{
  "image_size": 32,
  "cond_dim": 192,
  "text_encoder_head_dim": 48,
  "text_encoder_qk_norm": false,
  "logit_normal_time": true,
  "head_dim": 32,
  "qk_norm": false,
  "inner_norm": false,
  "shared_expert": false,
  "layers": 8,
  "learning_rate": 0.017,
  "nesterov": true,
  "lr_schedule": "cosine"
}
Rows from block 3 of the denoiser of a small text-conditioned image flow-matching model, named by matrix and row number. Rows with one number within an expert belong to one neuron, the router's apart. Each number is 128 + 32 x the weight over its row's rms, rounded and kept within 0 to 255. All counts start at 0. Numbers have three digits each.
Before each expert's rows are labels from the 100 images, of 14976 (inputs lightly noised), where the router gives the expert most weight on average: "responds to" is what is common among them. Only what is clearly more common there than usual is listed. The data: dead-leaves pictures: piles of overlapping shapes.
# router: router (model.blocks.3.mlp.router.weight, 32x160, trained with AdamW), inputs 108-159
# up: expert up (model.blocks.3.mlp.up, 32x32x160), inputs 108-159
# down: expert down (model.blocks.3.mlp.down, 32x160x32, transposed), outputs 108-159

# expert 0
responds to: vivid
router.0:209118164139089118125101148130117104121161015119082153126055100163143140081137105094063083125141132147103140138184141152164085106145145096176142139102129087
up.1:128147126143133116123075071178172197117131165103137175122165097123092120068121152096134091137160184105106135095070124147182123202134087141150150069140148143
down.1:092102070174117090151089084108129111195173172118123137162083174122101174126120149128163185163117121167152107176130096151177104187090113105103151163112191106
up.2:153108102147199181167110105125144115048117148135146054134138082071093132120115140173182050116077135099136100154104155102170154103147161107110155144135087110
down.2:078100154132130139072131143111138136143142174122156135137178085081113120113131089115205175102137112158186117081173095139098139161096144142141133128120115108
up.3:127102179073113100200088082175126138117155068091153098121120193135068094041117137111117151146113128130124147129074102098106080157130150127138142128140162141
down.3:096095144056123127033135123167119113166118178087133169138084102155081130076153125163164110150161116197185161132178117134111115122156081114093124119143180159
up.4:089090151098183096127185111126109114149094076123132104140145116202089131163116136159167125080131140058137041101152102139191110117140117127162119119098091106
down.4:081093152069156052107072148118151102086160116125137148125136146134139131163074106136151141123157128124126082087180168041136100124098133101105115136174139080
up.5:165090153086096131099147158038091112164129159122149115157139144152107159125124122121062153102167128105127121072067153106059135176172152138144169136092185126
down.5:157132118138062137077138245155180107122104148147128167115146126144090163116096115149122135092103109144180110078114141114128123093147105130109127128163167122
up.6:135113128141124140164099142071108094129139094144132111155068096094187096156112106119099129152161143144131173150134136072150143120145155122163114098195107049
down.6:135038140140101110105119090123116147136163141149117051129112080115126095192182152167174131196118125084127125157118124119105109175112177143158160149183159142

# expert 11
responds to: pastel
router.11:203133123107111147149117096131111118103092055121085137199211101141158105110100151130169141117135098108208155091142172128071177136132122119162174134145127074
up.1:156137105175172099148116093129143152139162140146146074126148152129157080227072132116128155150122218047118128157087049121149074151088089106102138123112115151
down.1:150141142071133101143135100213115118200084143158133127173099115149184113172132194097117136117113142145156147157180121182096030128133146162141108133096130175
up.2:089122109094153144166099079160113125141076138112117124126116184147080103078150164120164108088116092141085144101089105100139056108115129080098129131163113159
down.2:149096123111064111026122124134127095156126120082135122140124101148134158077161109130144179121120113187141139147202121190084131101121153076118123131127134110
up.3:156132108097211154124153056114132133126181126104150085136068124140128175111163115114121080146130127158114126158150171104140134086123111128141146101117178154
down.3:129113131089043071136119154171092110175164126116112141117069140128142119110229136132114093098078144195140143217153133158086100112118143120146123147128157105
up.4:122108128142206163138167149132143105145195126096107119089083167126160197176122155129092139156163181183082150135140165072120140111072095128119160130157170201
down.4:119120098107092118080105165153158135169055128116166099151101135129125141164157143086058141116132139177117106152034118153105078094071152100162116142137159117
up.5:146123113127146132081113102100184084166077166105122137123118162096165139084079166162098194141132174179187074150137094132149048163105100134159165131100121120
down.5:152148112162168177091120142116144117123129089142129151134107156126145040141091131112141245123175147082124138101124135137131137096095110141136147166123125116
up.6:152127106146178192109121084137125121136121164140154070145076125134085162124159138106090109172153097192114134150118132108158105117144108103160168058141141131
down.6:165096136091185115144154115178087118104117125128109104129092117144164078126143149103099140097052160181176119215113132135146127100155131148142092154067136105

# expert 4
responds to: textured; large pieces; vivid; palette: pastel
router.4:103100202147114097129106177129080034125124110154083183138110110116118059162141122151161088124114156114147133133173069103111131139096142098143152110168151116
up.0:159107122099103110142204078174146113180100151099130141104098138161118097151102050093144104122110081111074128153135080116091165155096094156188196103115156081
down.0:105085091084179130098144010141084147123107063116120122121121073093189108060134096109113062159090152120153167091165100147114155141125156154130095096085128143
up.1:108101136154135108165110086128132164121148112096080131151173140146138126121148088223138149142191109094149108098111109112144115183145196117091127080142147136
down.1:086123107103125087131107163118148160175091182110149136180124120134116118091170154176172180102168111104140133100111162182085155146076165113190190150154180170
up.2:156138134099128079102129147089094109128136049144113113136050124165157079152068081124088119187164156127151166129102099126074120133149126132160149100180129169
down.2:163121144117163074128170097131134177153133138167110058127071093169170022123155127160148117149140142125098117068190096177116179138092170129147111070173148120
up.3:173073112149098164143072092094079096119173171125134102149117190076138150152113117175120097144116128060143148118142061114147125138113132134142162095163199135
down.3:133112057161160133169112092149154122148168151070165094127114137146123120115172178104086242115149110096154139132140119169128178120147122118158145157120160156
up.4:147152176133128087108166045108165116123153087131162117143162159088152174113081157127129131170092165120066114161164083118119145181102132076175102126109089064
down.4:183170152123035127147116188119083109157094130135096171139098115138109093091105128098121158090088188101093136170125099132156139149142117106119085153096134139
up.5:132064114156171088162103126123106127147207119117146180124122127125163090112130168081115158155131140083201172125124137099134083092126104128154105128167065135
down.5:189132081153169137110120168180186123120102153114162156104138157178119121148178150106102092122121146158110105117147143180120156070103114148144120126194110123

# expert 8
responds to: earthy; flower
router.8:165130047122100143131117181091157135128079134126095085113155154090186196185116118103164174072156073106120141109162147104124158114114096144152127168113079091
up.1:112125106165173161078137107144100126139182183167120089111166167149153097119069120111113135167136158063053078155121126107120160137180112156131084089157156157
down.1:099166163106152132193111172140145150077230124115149095115095154130086103145069148120127174143148157144072164125161180105117145074112158099118126111124177110
up.2:111141163146113181126119089129148117110113179078119116137152090139090063053136093154131202128177135137171140128065112094120074099096106068159104135122150123
down.2:151149138113184147131115107142100116132180113167124189107143137112078114034145134140091148134150116085146103097094131128164146152126109110108101069126122087
up.3:119156074108154119130137068145155103122053132120119079107083135158123095055077208125100173139126159106086122106099147126113139121148088183131138135119161145
down.3:090124084115133100122159046160163167111139125186176146108134092114145117104123204117148139111099097125148149122198066131141136093090118089158122095156152151
up.4:200133143127131120200163019135091156148179142148092051160136119106164104178127090161130211103116127090129124103121108175116096133143114112173134152134161083
down.4:124133084118175118019093063159121153128180187147150115140118150131173094156151159085121163131120113167148133184106145144107087105139108132137136114106158153
up.5:067132068106081097182102091110131121134184181116092111171136125137131095174132080128116172111098150090018104083144138169107081170105142067129150111143120188
down.5:168182122094152137140082092095150159201241181110156126173164172139153101167117100142105161106127088150071124180165151125155128144137121111150143128087146121
up.6:169127113096157136158166144149155132211104131119120168100147107099152100099146162105121144098121126164170162105078123119103106131151156129135184106199095145
down.6:067079097159051138056108205159121107116108120142148156142164135116169140146104183141161135133133107078165127116153136126092113103092111140106130145195056118

# expert 6
responds to: shaded; pastel; large pieces
router.6:090143111107111176120066157187101115165147138071135109127126145155058091056112151108145113166164145171177123125137130161128178102128155168127132149114123188
up.0:211156083108125123103133130105135143103168147147130096110084093193140168094137091067121133157108139117119137093118134124157099107114120177136172160134101133
down.0:078133097136079142135169103121188096150117162163153154116110106173106142113140126123089123110148185151089129142109151149110149158191096188118144109088219155
up.1:081087129107199138162141094097139114110184135130093111154188128104108162127166135091105152091159115120109067085092110070100135196138126169142166100167109162
down.1:135143170146082133096092116132151152116058107174121195104147158140144055122140106097154151120148124121090177153137085118120121182117101155121122105118156168
up.2:111088126053096150082112128101164183150171117121157141076153116114117118155116117069178188151111097146150126147133083151097074091140047125133091112136107138
down.2:174112100065105078157145127155160187074129145104140103112099137123131103077071120159111099107148144137091131146079090119144137099125158125153063164109179129
up.3:106157089152190143132070050151160126104046152107098065145175107117133096074090136103141165175118131139116113080112188154106191115143111098153165148133132138
down.3:125087170129171139155107070158090147104076148177125030154093137113124099067096111108103122131136155162090108147172181136108078114141105115106154147127118117
up.4:148129123148087121150114140140142178142071213093116166104138149102122087172134106114144155147144161067152093173113092139123134137146182102092138172111158153
down.4:104132093105123100145123151132102145115135126073098191149134121110115162144121093179132169159143122080179123110162061147118166114110147136119060083144141069
up.5:137090136152149170140184104144135166155100180127121162167084139093127207075130143153102146156140150197097187123129132105128115118125092160115041108106209168
down.5:185107083145082140147089121139095088125188176102126123099109123152127090124094145160090096132121083128140121082132105136154125095114126124150090169142130162

# expert 31
responds to: large pieces; shaded; grey
router.31:115092169151077164138131200141089106117163152147128124153084089150134128156155136161106145167154090153154119134131175054158159123161203086157188091114108101
up.0:098124064109180082160138107125154152084117144115130120151091102148101092135125140144141125126115084136077157117097116199148077098111087131131160090131144095
down.0:140112111138114059111110148138110104067112129120121068134080141160108116118045117148098194135085164167103081099152129182086144171099190130078070142142112106
up.1:078124107127145158126056124150169141035149119126165124069130121171114132107137090124147138154069077157100149126145093134166153113139142141135122072109125134
down.1:122110181147193194148093116108116176104152146075073116140141121111152111091144130082148189138121075131175150181058120113176168140135063125143170081148150149
up.2:109105088148149115179119099141126136083173117090098151028103122153106091170148089134098147158129147109137123116057114114163124096087128137138162127160136136
down.2:130119136154132128190118137174144189146138146111110090146136114134097059090090088104082128130095146150123153209040130160121135127137086157101150081189135135
up.3:101065115153179124167110098148179152141133157119111134059153136133146103137151117137171138109112148116120103119091084088120137140076088143110107145180138175
down.3:122129172136125100167070124125089134136128159155112170116124141077125157112164096114176139173153185160124136134076164136092147104147102175185125195154114110
up.4:168152167112058146124075126144098132170077123079146122097116172122120100132111175067087098116116159101108143133117122184119182096165111130156102180131152118
down.4:170167099119103163129143142156153119189175107136158111122106133156100078162187129128138053127103097058144146127138141115083181148175079179175109144144123130
up.5:163102116064092156088141078155121070111095096112156152173114137146089100161127122112114154090134107087099099117107147128176142095144142119122124066104169098
down.5:179095068102127075063129112141149164080186149063125110118102152158128049100126138159166098103080090152168103147157123134142093094135141179138103189131143115

# expert 19
responds to: vivid; mixed sizes
router.19:127117065097154134154098147117080130134106142172125126139174150069089127160147200155129094149115102133163162149114122101151186166144128129114093133125096096
up.1:100148104167100107209120062119140136152054188119122093123157159088164105097100127166141135107119111133129129148088144141151059164113117154095119085077162134
down.1:148132093127178131058142105102102126067102078111108107075120114123094114132081147120117173136107130105038142131188126169137136130132141104160091137106138142
up.2:114135115171139173181124167135171106162097064105113121169160107151130154143088058121154055158154096102198158157080131139173171133151101137147138073114136075
down.2:081097123128146121158118112155174138166207172091138124119143136131138096058143154110137136119116115098146140093145123123167139149137134126172100139178050109
up.3:098138140121155133161159139171175131106161082162137144098179141069114123104121133107120158093069173116122110118145165116181108119104125054139087137117152107
down.3:091128101171048118110132181129133144100038114120208114108122130114045135149130066090117079109113127120147098122139208113134122093109132049099154151143114100
up.4:115044132139109161104113102090161113161113191116109136093124128118065147105153093133112138065158170124127109128138102159139100134113136093154179117134169144
down.4:096130131128081162098121206189082160071087149099135146128186164167167102110109140158139125094102103108123155153102158116120126164103134098116158080136132169
up.5:145135149091190106070110007137085148072148032105126123124098090129178117116121143121167175111124172123169182125127143109148141126147135121164104161127162168
down.5:159141149088084094101159145110148123094128082177110175147064077133143122104110166151144182096113153116161111103175148118134104144124150107102137082121174118
up.6:136084091120085097145100146117112078162139120125151128113114162062116169075147144165168199176054143054180164160109099177139144122141102103053098068136136139
down.6:127184091139146153085161116171138041169154168114134155103142097153138127157255142111165125108094105126133107149152144156137129108187125168149186206162120133

# expert 29
responds to: vivid
router.29:138156145090211102122151070105134115097126099162197177146065152160087149135189101119129127128101109094133158094111077083156086109140117127102056158096140159
up.0:104104146113127131092153065145169081111154165146157155144108184154101105132120057125111152164125121109123079150111146094125165121126099095150108137121180139
down.0:110127176139137156111150107154096119131188198171133187103106147151096138121092192116147137124118104142146079198180170149132087104166115159174177106143066107
up.1:102085155128178083138177142095157142142142031141128106104162108136148096103123158140194154147102144096200143126116090070169155151091108132109119117186095162
down.1:134151128116072117110133113144159185151096128165125137140094136092070087137143107149163178118141097155110088117154127138079119161123167115145098132140155082
up.2:093130094123116070171115057136104126165154135123143125152070132153159075063149098138097149157156161183086123154102125125093125100146139126150112100090131192
down.2:172051108073174079150142034115143127136118084139076123152143121147094117086138089114132147141125110097117114112201079122142156112108144098092111150101116163
up.3:087132100168139111069141120159204180159065194083133137115155141175090184117149096078181163174152151106156166142181089164176115110131169179188151111155100130
down.3:174143114130155098216148151123210136100088074134144115134154112178124102062161091118093094122111174169170137164078120115149179114111168128116094094106148134
up.4:114163100146145100068081020098160100030077116167127076104116115127157143110182110125148202145142127146061164103128112120102092114162130120136137162129110107
down.4:091160105132098157063131103140138113240131130128096149125134142117115095143129164115136179105127129166150146129076135127121112096095143110155119088185171107
up.5:176126110080172095173133000104126143083082077131164068129120142106141123108094143133159163144066141088226184131099133175082155128116125118094143143170125139
down.5:120174113082131134104115115144149089181188185135125222124154141138135138118155162140160148136138104180137129133126145099094175101159141114195104117169138093

# expert 9
responds to: cool; vivid
router.9:127155150101125104183129094188131138098110155147094090187126138069187125132061119165133074117151096102150115123112150106100103140136095099174136134077077090
up.1:162094134119147109116126137097109113117146107161147135117077137147112181110166121126208155073134140128169175162133141104131148120161125112110040119156100093
down.1:088129100146092070130106210090206141078129156161123105126142135075138168129159140147187142171126102143105149093122099084121134166126141155102117117189113096
up.2:130079135150146168076139096145121113112139121094150138083103066152145163109157115157144156141096169119089167112142095169166064174165140120098172094138135133
down.2:112094099147149095092094173107139181120148118112123126118143114108123172152117109122123170127150132123074136095167098112147073080082130116128099145188119141
up.3:152150120127126174137157135151173106108198059094085081131127143164117126153097137073150185176152133163123164131169112195075146165107144091127137163165168140
down.3:079108138141096127000113093168138142163152118062163101122107132129146143134121163105156099159104160108157108159213161180152153139099137135125107164125103098
up.4:117164150128182182107155088119118178123095094138112139134152119157116193154125108085149076108115092069177195140168147088134103140130120151123097081147147157
down.4:104137085163080125108095131135110116153067142081144154123159119143141148139136109108157117110140130134123133099083097131106061137091150141114132105154119136
up.5:098176119096205132087114149136101166121125109145109085118107156122122117118144177070200163121179139096105151106107142064125115116138138136149133141164106130
down.5:153203144090122136093141073154113125136169055158115175132138130090120085123151177146137209150133134153115126134147114095129148149144109115165102126156158108
up.6:122110132166119116122139112101130120104235136140140120137114140120132152128159145129117132176095148130112124122170013127115178121150108106104153116135100162
down.6:126185035123203119084121070103134121139125133135140150141137122113131083186186141107078170102127147112116127152128126145097108119168149166169097092096127121

# expert 15
responds to: vivid
router.15:080089142097115121151139054129106144123057149134187118121134129065108139092152139154130075158109077123079179109065154149111150112144150111127116162130120162
up.0:076120102123108147134179197127130122162147100109127107106177085138164107205058168130084129113190166110118117123125107096126163043154126123163160096094111165
down.0:142057122111147093167136062106156119245208182130165147133145122140122082111151105144152108159121146154132121148123117168160191206189124129140098081100163136
up.1:158076147168123102148162132121145144151161081127130146183192095124136115072150178097131132122117118098137185112082097121124142125126164104124128129118113097
down.1:127119101093145174092130113106168108123180156135111122155130077127083095102114030135063086176101175122183151082132059120125140121139137162088126112147089117
up.2:106113109133114193084246124084126163162153183017169075131108153129158126126106133140149146132195107156117095088119136087106170104112042147101132111112057143
down.2:112117181053134105142137112100113126083097154127102089168157169097095111082099144152149125165125096138154152176185082116128124135141134097154164143193132123
up.3:074141075105105174115100162089159178212124137087124111107112096120118150105131114156143203141146152053149147094146122093148112119160128065128150156116128126
down.3:116090128114110110152106197117097082164159184082135138124168090107124139082153104120181164151116109110108120121117100122106134112173144086106139134120095090
up.4:146133120151101119133152122110134110092162122139109182149112103113100179091128119134098077145103144152077157142154018179132141136119142123093110143119152138
down.4:064145101130152149153123151136134128154219160120160151130157135127151124153146154117152135132128129140216126156087110120132120141141113111135096102131119137
up.5:150123187131100089063212090127167095135114128068115135118180151206104186133204087175139159155142089081122119118107173160123055131103174186175100189144128144
down.5:080167109110125169126103102086183112128152177106145129119148123080156084172157107116149151132124112104136182194088108119123176088060136059071090113135074148

# expert 16
responds to: vivid
router.16:092124137090149110095200111095083162139189102154211147118134204194082138091236137111102118125123083156120182123131139160082093146123155180140115170124109143
up.0:102154099111159113231112110112120123125166125160157152140148145118119153043168095118169068124103132070124149156127085152090125142135150145127082094106152135
down.0:132126086088180092061134074097098161134175090125070109119088095143125105117153114153091171091089141098135161109183136118116137162141096144113111100095118162
up.1:150126181111154064074114112149186189072089062108090095087161097154120132133067089069128159116134163124166122112134095149150098090112100115154127115106098112
down.1:125140131101157101186116074139109080129139086143175147086027125130158116090111091089134130131177118136100137124124106150186146137158164150073145156099177117
up.2:134105181128106085147119126091175125163152088149131050141168155123098212122184096118090117106105093178155144146145116145170085146129118147115159108031082131
down.2:116131155137089115140142086172178121154122156114079140158102136133143061102139181118163133147116078201237145081117092113183119163167072198084129135176093136
up.3:157159081109134075157091072174100135140149127117167123141128148159129113078112127139086126074176206135112149138116105220146114126137122120138147075138193106
down.3:106122115069143117129127116170113123127140170060062105142145072131149139117140117116196167136152141139112211149130171144152123121111137097150055104105121124
up.4:126099146072104121128191125106112141179151097123085171125108079131104090095105185227124101150105165082138179120116144157142185154179055110135168100141149128
down.4:072144068097131118106123141162146142134115085057115169139164163131110127129083160202117174124109089143132221150160139073150130165132077119138120170135069162
up.5:094050128138146099118072103098181167177112110122114128119163199145089114154170127132142134127148126123208090086140126145154095196132097136108158113117110194
down.5:124156132120180151119107130087166106067200152173125164135163120115147068106181085150128183134135127106124120145141107147123149164145134169134107111136111151

# expert 12
responds to: vivid; small pieces
router.12:180079131132154118124197045114112114149148101120145159143152164109091172172155088144122137140139141103112165111147105182158153146088125203108097111162126166
up.1:104177096126105176101121105117088102118152111132096130145080127109123142055150164150096103112119142136134112128116151157130068112156077126125172143156129137
down.1:153128117111138164156152015135127105093179151108158087126103097074146062111181132100092158120070133122055140148164159135166131144097118098134157086136128147
up.2:174106187112061144096120051141144160094082140091163172070168157163097122132133166134129109105075148155111126135114080147181081163171097102105093131138083118
down.2:063161146123090170119144024112101100122171094177107127094054133136165101134086137116112098092092177121146118140128079165211148166154136106159152127069145139
up.3:111054162110118105128156163121112108143108154108120154099108125134125130145150157172129111154111108140094149084112139114152131160184065166156165158176110126
down.3:087137092059170112102112107169136138142089127075078125186177133105123118119127129124105189102114136212182165081229112074081133144166146150112123134131116103
up.4:188121128147174085133112117122124106156120114155107127119129131151104133083176102111101142099144157100154166179144113099123094188147178168136116138144143161
down.4:141102120137112170129141198176109099118018102114132112098172149135144186078149156112124162133133111129118166170140181113099116148106127150115114128172188146
up.5:125151132140128115119111045151145104151137062120100098165164115125157130074113158121144166147131100097204120119126081147111138156146140151108152121134127159
down.5:189164167183146138158165094132091147138184159137133064106134080151155127067151152146099115144107117169147131128115106110120140109114111137108135145094147146
up.6:062123129130121106111123098121124134130074109147123153098140122119138138120165147136132112097096157099163157155175097190119083119133161103106074173089076154
down.6:116126152131112103134114122152107119101229173136140145140128125125125068138143126129125127134133104152150109148099115100129143104139127151093167133121091125

# expert 28
responds to: shaded; warm
router.28:113192074217121160136126168155087108118147192175147179102135165136113091108150172102113101145117093167138165127112050191095131134150152166112102133179229177
up.0:182151116194056045225080144154171125107129085121151150117085147120186114127136134154092099156095147148165204136091136135121122139179099101132144139092103138
down.0:116176170136104107032099169119090132189099150157097135118124143153106116167166117146154174133210131092124117145145115107183118113084102070109138126176187133
up.1:173184152183124131136195074133178146145106128102121111123128071169146130066135069096149146105101123119086061107131091173100081115074101129133149121078130114
down.1:114117126189167136161147191102129109104084106070185173096154175165076124120109100085115117108116098121148100134148134166080123174139122136109124125192113106
up.2:105088138130148119077156143090081145233159106147100140160156130095101151110097153162079098125138113170107083123164118078175100119144136126107126101101104062
down.2:174105148160105163091150117185186193192144110124180168106135121144106102063136164108101134115159106147108151149175096167151134091164123154148142124136196126
up.3:085140073166177082112155095111121082097182136167169087141182181128106103106113172169183178144092091117078155148107107152118086158136102137065135112157184155
down.3:130171137123113098068130155136155132150142098115048098200127050088143142119226128154134169109074097109146121134096108101121119157126086175155158115119117144
up.4:115175117136121096110092124165135067083131119136110086101197115168142113145129078125107137117150168107172116135123083188209102154089129175094110147164158116
down.4:173106112163151130084110093138165210192073079083146152116107137090072146114180115123145156136107148140148140125109142206135090062116166134152188121160094107
up.5:089125134075173191093195125086115124133156148109099106159171107179117114160122104109142152127195072164123079130143164133072074121097170119122162162123177149
down.5:118083113128100111138090123124151145088109126127123133149156086127194150110090152141167104100135103135127137142147116105117112153034139169116116118125125148

# expert 18
responds to: vivid
router.18:098152134172139097157155101108130149087202174181141165105145120125123162146164131124135103107115122119096121095143044101223109124153124123099027169131140155
up.1:058126105132153133092175122132170110120068114116120134090124141127082163117173128109156187122056162124149135133115155146159131067104168137143123124131166104
down.1:179095119129168185133135110128170163122167085144143094123100115172142113125161137137128135135128193137126108138123132168146149084135182143140165146103143107
up.2:114124148105124106202108107146126093140120150161108116087153144062152106115126129180132142104048076131153158170070135112194189149122100107148109077137138116
down.2:173135158164116107041135141132113177199157124115135146144087185138076143164080141089110110169164117144140122128186133122194167145108136062140114149158118126
up.3:131137160069154101088098088202098121136109157091125131131140146198167101096130238116192119096146121088139105153164150148194078101148132183178102154143065072
down.3:099133137055171122165094101105122134135129134126131177132072109150120167111133177102140181136128133123125191133145154137159124091131160156145176157127138105
up.4:151089069141234083109128108107144087103162105132121100107206124133119130143124155126221078118145149122100116127132141099186141138142127162114133112152091126
down.4:117169087129137075144101118116147141199112144066137105140143158132142177115151147107132195145151160087125171130135109145108133144143157134182058090136168116
up.5:093083180112149129123107092153114135124095127173157170104099070091117158081164118146096105105113107167061123130100125057137111118114161093139114142095105089
down.5:154132119118113098189178125167124126115165140176076172105116136115070141151093172129132115133112116108107056137130146095107173058142103154149137120179163138
up.6:144107145194122186079124046119136122177114186150130110145099165135080145113103118100131094187137146143130107140076125099124119073117090139161118130134143117
down.6:164103102098090153121030145176130054096097135110096095166107137134146140196080139106153148106108135108083123157126130113097089059137130149153123139093152115

# expert 24
responds to: grey; shaded; small pieces
router.24:137150090097106204138177177131176123145157146173085122122117152119138170107154178148081116134132085192110144099170150075146116110121125146100186152141134136
up.0:113129164133102131118164076112078077104145084164190207115176169089127094163178132185068122106120093141104177159130068137206098182164070121139102140117123153
down.0:150137107183139115168122162155113091152119077170168106104120141073096112109183099120133121122118146143074163200119128148168154104123130152114101100108120100
up.1:121104148155069076110174096167077133149074077140141124156064108147181102150112113164109144156129125086160110141094142105158127124128144131162103142115082076
down.1:126059078135119103092124143119163120118172099120172076114093140145153106157097149146130191128086112084172129141141086203111156156077196117118119137141124093
up.2:156046162154187153127135069159105118120179086128108139115168138187139138088123126123153192210131133122135156161090169131145176138115103123168130122137135171
down.2:078197108170098127102181084144166103105037170131105180134115134131088157118121120117060124153176183123131151128081126130091123117151145130161140095093164161
up.3:054128110153090187132145135103144125121167139177101126115179142137169158126115093171100141164168129211150114126140094130157070126144139161116133080044082104
down.3:095141126182135118131159172161083084145085143098113177137093095109084161092116144139167159146171152144125167090192148145128097095136181141129114106098094081
up.4:143107132114154129105126113129066111153133157112148144148174157196121099165149113124124054122184130030176089108077119158104159100163168117167161159154162119
down.4:176084162117097100134086109111182188104136116117124079085133126080180070153137212173076151098124083121109154158153093115103127146048120116161081094166155156
up.5:130156140061131101182167092181170133128138127131103035127157108098130119060096146121162120150110063153116080059074146120084133131104101151154178125102109139
down.5:187146129128118162092106148143164122180167135163132059107159092149162092147176130156162170109075103120163169188132128171143161083129046170193136119166153153

# expert 26
responds to: dark; textured
router.26:158119086170143120183164159093116141153134155178131070126152165095197144183076076176171134097146140067156142170134133088148103181134104151159133133099156088
up.0:111158070032101120189204066086106145126091131151109146107100151131130071126142127129146122149144164097114118143114075128148102172132169108151187106117188110
down.0:028121142166156153103094065141126162136078181117130173112093127141160098178112133130143127112114144079141107163103164131124122144114136176116103099135111125
up.1:188129154145131088132154102121150151152201088204117089179165153123165126126085123195147175118093071138153083144144117170177114138151128138157105126106126105
down.1:101129091130137081161125097133127131145000133111126139132142117128133211160142134114146111137124124094097129164144151120113091106111091120152138120133145116
up.2:140114089134124151084113072149147138139116099177094088185125166098130127192136130131155068141158102089177109157145097116091130177111109088102108067120095122
down.2:119138115119249114115121092151145132164066190130119165125132116147191120126194147069113087128119137170183125206087168124149102084145130089144149144081135176
up.3:057160155068163114174120141129171165159087130084122150139128116178184106162150110144151168086070068105168106136192161144087169128138128099140068078152130128
down.3:118131126138171171100117184101159125160123184146159175128126146129132111192115125096152125117168131165069148145113080109132138117111134101166133123102127177
up.4:134142084122175109095101093153143123166160076158106154139112157147145129142108112130119059166144136182130108094119210153074160108125097134117128139119160137
down.4:162107138141080135145135107093061126100197176082119115096113071119114120134107152162146134113131110145159155063067199125110123122130101132143136148127134145
up.5:123115126132130076107116143130135155089179099125098057101126138158119102056147133118147135083093107109082109131128129108134144132102088125100157127145122126
down.5:119163127144087164146116098076137110156219108143101147118136111142081138121072151135131132161140143143137131086167124111143168146161095131126155093124132150